config.yaml
mlp_ratio: 4
qk_norm: true
adamw_lr_other_params: 0.0012
epochs: 38.7
Rows from block 2 of a small spectrogram diffusion model, named by matrix and row number. Rows with one number belong to one neuron. Each number is 128 + 24 x the weight over its row's rms, rounded and kept within 0 to 255. All counts start at 0.
After each neuron's rows are labels from the 100 clips, of 14976 (inputs lightly noised), where the neuron reaches its highest value: "responds to" is what is common among them; "peak on" is the class under the peak. Only what is clearly more common there than usual is listed. The data: tunes sung on syllables by a formant synthesiser. In brackets: how many of the 100.
# fc1: MLP up (model.blocks.2.mlp.fc1.weight, 1536x384), inputs 192-287
# fc2: MLP down (model.blocks.2.mlp.fc2.weight, 384x1536, transposed), outputs 192-287

fc1.484 [111 157 127 106 142 101 138 155 132 129 118 118 180 109 132 102  98 118 128 150 137 141 139  89 136 100 124 149 152 144 138 125 134 122 105 148 144 186 150 143 123 123 147 157 100 110 103 146 121 124 147 126 119 168  91  90 108 126 162 124 106 146 121 117 119 127  83  96 134  86  88 105 142 115 131 137 175 145 150 141 128 144 121 120 112 124 107 119 112 135 136 125 129 108 165 112]
fc2.484 [138 125 129 128 155 102 143 128 127  64 146 107 156 111 118 153 132 162 150 103 130  81 166 167 116 127 139 138 106 142  85 147  79 147 115 111 109 107 127 135  75 129  99 109 109 127 128 113 130 112 121 129  86 148 100 149  67 133 144  88 123 124 146 143 110 124 102 122  86  80 101 155 132 145 115 121 151 129 147  89 149 106 129  99 153  73 106 141 124 148 105 109 140 136 155 155]
responds to: vowel: /i/ (74); consonant: /l/ (55)
peak on: /l/ (33)

fc1.184 [116 104 119 103 128 113 138  98 110 115 161 123 107 126 134 144 129 157 138 115 138 100  67 138 132 125 115 118 111 125 107 131 110 110 151 141 136 121 148 125 148 140 108 123 116 108 129  91  65 116 139 122 132 112 152 133 100 128 136 159 174 178 121 124  93 175 129 129 121 118 127 107 123 124 185 164 146 117 115 107 143 121 119 149 122 113 146 163 130 142 175 119 176 118 112 130]
fc2.184 [118 118 129 114 125 109 184 137 117 118  93  91 111 124  88 107 135 135 124 117 163 105 114 121 157  92 184 180 122 132 144 142 124 101 139  93 125 154 165 101 139 124 158  96 148 138 101 167  82 151 129 125  91 132 143 109 110 100 116 144 147 116 160 146 129 123 114 124 141  88 130 121 145 155 151 150 150 124 183 122 147 125 104 124  78 116 155 114 157 131 165 141 125 112 147 150]
responds to: consonant: /ʃ/ (71); vowel: /o/ (57)
peak on: silence (54)

fc1.235 [126 127 131 108 153 106 154 182 121 113  98 141 122 130 119  92 198 105 100 152 151 132 108 103 145 141 143 104 147 102 147  95 140 123 124 131 146 154 140 104 150  87 108 140  89 125  87 106 112 145 152 113 107 151 142 146  93 175 108 124 108 120 150  86 124 117 137 129 122 114 105 145  91 171 164 131 140 148 140 130 134 142 145 139 166 111 124 106 129 172 197 166 103 139 169  74]
fc2.235 [123 126 118  88 150 132 134  89 161 164 140  94 106 131 113 113 122  93 121 114 133 135 143 167  97 112 109 113  68 182  95 167 112 135  91 147 133 134 149 138 100 147 100 155 150 175 138 112 148 122 133 104 147 119 106 131 114 118 113 109 101 139 133 140 117 164 137 124 130 144 123  80 131 118 104 136  85 116 108 140 168 118 110 125 134 124 109 108 153 112  96 141 166  86 124 117]
responds to: consonant: /t/ (59); vowel: /u/ (36)
peak on: /t/ (44)

fc1.179 [102 148 126 151 120 117 147 115 142 135 140 103 149 137 114  72  90 155 109 109 123 142 140 145 141 100 156 124 119 138 167  95 126 180 107 100 132 161 112 125 144  99 142 100 108 132 113 132 110 127 150 137 112 118 111 177 135 124 124 115 126 102 140 162  99 161 141 141 126  87 138 154 132 147  93 127 137 134 178  80 117 138 106 148 115 142 133 145 109  78 134 114 126 121 122 153]
fc2.179 [158 122 158  73 133 167 129 155 139 143 176 119 109 149  99 161 151 112 114 154 133 123  88 121 146 141 104 154  96 122 123 110 158 158 154 152 109 128 103 138 107 158 123 145 120 157 161  91 118 189  82 146 119 137 159 186 120 141 120 139 116 133  92 143 133  96 119 146 146 137 116 151 134 109 158 119  88 161 151 134 137 105 118  91 116 133 149 146 127 153 109 100 128 151 168 124]
responds to: vowel: /i/ (58)
peak on: /i/ (57)

fc1.544 [128 111 147 109 137 151 133 121 130 123 146 144 124 110 137 127 117 147 148 136 148 138 111 169 137 120 112 153 128 159 162 110 157  91 149 141 150 138 142 154 118 125 113 139 154 115  64 116 119 180 133 115 133 122 163 142 175 101 131 132  92 133 162 106 137  92 131 123 140 119 141  98 128 143 151 136 103  62 106 120 131 117 143 110 140 125 126 165 135 118 160 118 138 178 136 104]
fc2.544 [128 117  73 169 123 179  86 119 114 116 150 123  98 107  96 126 161 147 139 110  70  99 125 164 107 120  95 139 141 141 107 139 202 147 167 112 165 126 148 126 141  95 116 132 149 138  93 107 105 161 162 148 121 131 109 124 144 134 112 170 111 147 113 115 118 128 120 104 139 143 131 101 153 161 150 145 132 151 100 138 152 129 138  99 153 160 121 162  88 167 131 134 107 128 115 155]
responds to: consonant: /t/ (77); vowel: /o/ (42)
peak on: /t/ (71)

fc1.724 [119 121 114 152 131 122 120 128 138 107 147 122 148 131 142  97 112 119 110  70 134 146  91 154 137 153 134 101  96 169 155 133 155 132 164 155 101 136 122 150 168 129 140 182 113 120 117 118 118 122 132 125 126 130 125 141 175 125 161 130 129  75 143 130 119 139 138  97 107 108 154 124  48 165 108  97 109 132  96 131  92 169 150 136 152 136 144 140 155  90 121 142 147 156 122 124]
fc2.724 [155 125  67 158  58 136 149 142 123 123 103  89  78  99  86 161 144 141  71 109 134 125 147 123 106 102 132 122 108 124 155  99 137 115 119 130 122 125 118 124 131 133 115 110 149 141  97 120 180  56 114 139 133 110 101 146 100 123 117 142 113 127 144 148 173 169 132 152 148 140 171 119 117 114 129 141 129 131 149 110 110 133 161 141 107 120  86  78 142 130  98 139 105 136 162  92]
responds to: consonant: /t/ (85)
peak on: /t/ (83)

fc1.760 [133 141 136  95 177  90 146  80 154 145 121 126 108 131 146 113  97 130 144 128 169 116 121 168 149 116 111  88 118 140 114 141 160 129 133 124 112 145 157 131  96 149 133 143 142 128 118 139 158 165 122 109 138 108 101 143 129 165 134 127 154  84 128  90 107 111 110 130 120  74 146 144 166 103 146 149 108 132 109 134 138 118 126 145 182 160 147 125 101 127 120 158 145 103  86 138]
fc2.760 [125 132 152 111 131  95 132 137 114 154 129 178 142 105 115 161 131 131 136 152  99 130 146 108 143 131 106 144  94 150 142 140 114 133 114 119 109 135 156 145  99 163 128 110 143 138  92 119  79 153 179 111 159  99 139 171 128 108 173 103 160  91 146 101  92 120  98 121 187 100 117 142 109  78  93  88 100 141 163 129 141 106  98 134 141 133 118 114 173 113 137  63 116 117 164 129]
responds to: the note A (81); child-like voice (80); first note: A (45); vowel: /ɑ/ (40)
peak on: /ɑ/ (37)

fc1.437 [114 146 112 114 131 139 121 112 132 149 142 152 152 126 125 124 107 115 156 134 176 110 113 112 141 164 126 106 100 122 102 132 108 110 122 120 116 139 138 138 145 135 151 105 140 150 147  85 136 104  90 115 178  91  96  84 157 160 122 118 170 137 128 135 118 126  88 108 130  99 125 131 142 133  96 139 158 141 126 187  65 117 138 136 127 114 162 102 107 106 177 129 119 148 139 167]
fc2.437 [150  51 121 158 148 155 111 127 148 136 118 128 107 152 110 121 111 138  65 130 104 133 103 131 136 137 121 107 132 125 104 124 134 134  81 160 153 145  95 153 156 168 115 112 147 122 115 155 149 161 128 136 168 118 113 100  80 130 179 153  83 111 141 104  86 117 141 141 133 147 109 136 136 147 184 121 108 139 163 150  98 106  98 112 118 174 177 168 172 106 102 126 135 160 155 135]
responds to: the note A (87); child-like voice (67); vowel: /æ/ (49); first note: A (47)
peak on: /æ/ (48)

fc1.517 [136 104 157 150 140 134 127 170  91  92 161 104 114 148 108 105 122 146 118 102 119 115 130 134 123 127 135  95 132 143  64 133 115 151 112 128 157 126  96 163 136 145 107  87 120 115 124  88 141 127 145 105 119 151 131 126  84 150 114 105 146  82  95 150  86 144 126 110 132 111 143 118 179  95  83 120 157 100 129  89 171 107 112 101 112 114 121 109 109 118 100 133 145  92 118 116]
fc2.517 [113 155  62 139 160 149 142  78 133 147 116 148 121 115 114 150 145 131  93 132 128 129 130 130 134 130 130 123 105 150 159 123 158 112  89 128 125 124 126 106 136  83 191 143 135 127  97 135 128 127 120 160 162  84 109 142 114  81 114 131 119 156 180 129 138 172 175 141 141 114 126 138 122 132 146 125  95 126 109 143 103 122 147 122 113 165 106 154 135  89 166 133 119 107  77 112]
responds to: consonant: /ʃ/ (100); deep voice (52)
peak on: /ʃ/ (66); silence (34)

fc1.764 [123 114 122  80 139 155 127  91  97  97  67 101 150 141 127 142 127 123 109 138 142 121 128 118 157  95 118 158  99  93 137 140 142 127 141 118 106 124 109 108  97 154 118 161 120 100 103  81  87 156 116 113  74 147 109 177 156 105 142 130 111 119 134 119 153 135 121 114 101 114 133 156  67  91 114 101 119  99 102 118 125 116 141 133 111 137 114 135  99 111 139 160 120 121 140 166]
fc2.764 [ 94 130  85 148 110 122 131 131 186 140 153 116 115 107 100 153 102 122 183 135 104 156 125 108 104 148 120  99 118 125 129 116 115 130 125 107 154 119 150 162 162 110 134 126 141 190 130 165 103 106 135 153 174 118 152  72 110 130 138 109 164 142 138 149 126 114 101 153 117 155 144 114 173 149 117 148  70 133 155 130 141 146  89 125 129 148  92 137 162 183 108 142 138 170 116 128]
responds to: consonant: /t/ (57); consonant: /d/ (36)
peak on: /t/ (57); /d/ (25)

fc1.630 [125 139 122 138 107 144 109 144 119 117 128 136 110 125 129 114 107  98 173 164 132  98 120 165 138 150 105 149 100 104 104 137 130 140 137 125 176  80  90 130 130 144  85 146 130 131 127 200  69 134 140 170 119 136 106 142 114 131 146 125 109 128 124 122 146 146 131 168 148 163 126 123 118  92 124 158 144 113 123  97 175 115 140 130 141 134 145 159 128 144 117 142 154 146 144 178]
fc2.630 [115 112 135 121 150 129 142 114 130  98  99 140 157 135 109 147 138 167  71 106  95 174 170 136 114 107 118 140 147 172  99  87 123 121 116 141 126 137 149 126 152 143 133 116 149 116 159 123 171 147 137 119 114 152 144 146 143 162 131 132  65 118 118 147 101  99  96 113  98 155 154 138  97 134 158  91 137 103 148 127  98 161 135 107  96 143  84 164 148 127 148 119 142  89 148 122]
responds to: consonant: /ʃ/ (55)
peak on: /ʃ/ (55)

fc1.196 [115 113 138 126 106 119 128 112 117  79 117  99 126 112 125 120 131 138 114 127  94 124 133 138 123 134 168 150  95 162 101 117 151  91 121 117 124 103 123 104 127  70 164 112 138 134 142 186 105 160 131 132 132 166 115 116 123 158  88 163 127 115  97 130 185 132 136 154 150 126 113 123 140 112 130 162 150 116 108 123 132 121 159 139 111 157 132 158 112  93 124 127 112 128 157 153]
fc2.196 [170 112 157 122 126 126 113  91 118 110  71 127  99 131 131 160 153 155 127 131 164 157 102  86  86 127 150  72  88 143 153 139 120 143 112 137  57  98 135 156 110 143 126 113  85 106 122 137 141 134 147 182 120 161  81 143 126 131 154 165 107 134 113 145 119 120 139 100 111 142  78 133 150 152 124 154 155 123 129 140 120 139 134 124 156 170 160 140 112  92 123 156 196 136 140 130]
responds to: the note A (97); child-like voice (68); vowel: /æ/ (36); first note: A (35)
peak on: /æ/ (35)

fc1.49 [132 138 108 159 133 146 118 103 140 140 165 116 106 137  98 117 126 166  93  93 141 129 172 115 100 110 110  96 144 102 110 128 112 119 146  75  69 120 113  99 149 134 126 183 151 181 114 139  98 149 174 119 162 101 177 130  86 141 127 110 112 111 123  83  96 122 166 150 146 138  98 145 143 104 127 104 131 142 119 129 123 182 105 106 128 113 140 126 116 114 187 136 124 133 124 163]
fc2.49 [174 145 111 129 142 147 144 113 120 110 125 111 100 140 131 123 100 145 141 158 156 171 187 129 109 123 128 136 169 105 117 122  85  99 138  95 118 193 128 160 143 148 125 156 124 155 100 173 110 116 147  93 141 157  95 150 110 138 147 139 122  95 122  98  78  97 150 175 143  83 148 136 166  94 148 122 130 140 114  99 149 179  95 111 133  67 132 139 129 111 126 130 128 122 105 172]
responds to: consonant: /ʃ/ (100)
peak on: /ʃ/ (100)

fc1.466 [132 112 147 123 148 141 126 133 174 125 133 134 132  82  89 147 156 139 132 109 107 153 103 136  84 147 120  74 151 119 137  69 158 104 135 148 173 101 100 135 123 158  81 172  89 101  75 133 122  83 121  68 152 116 158 125 141 142 187 154 121 120  89 116 138 125 108 146 143 119 143 152 147 134 138 100 131 142 128 111 140 102 130 157  92 165 109 154  98  87 134 133 115 156 143 145]
fc2.466 [130  70  82 145 110 158 136 138 108 107 127 117 158  98 128 125 134 146 127 194 103 133 135 133 146 134 158 134 100 127 161 149 136 155 158 109  91 138 130 140 137 156 147  64 167 107 140 160 154 106  97 146 140 122 126 185  97 115  75 127 106  92 141 147 109 102 121 138 128 123 176  94 111 113 105 132 117  68 136 138 108 161 139 121 125 152 130 130 159 146 174 164 140 144 152 132]
responds to: the note A (73); first note: A (33)
peak on: /o/ (34); /æ/ (33)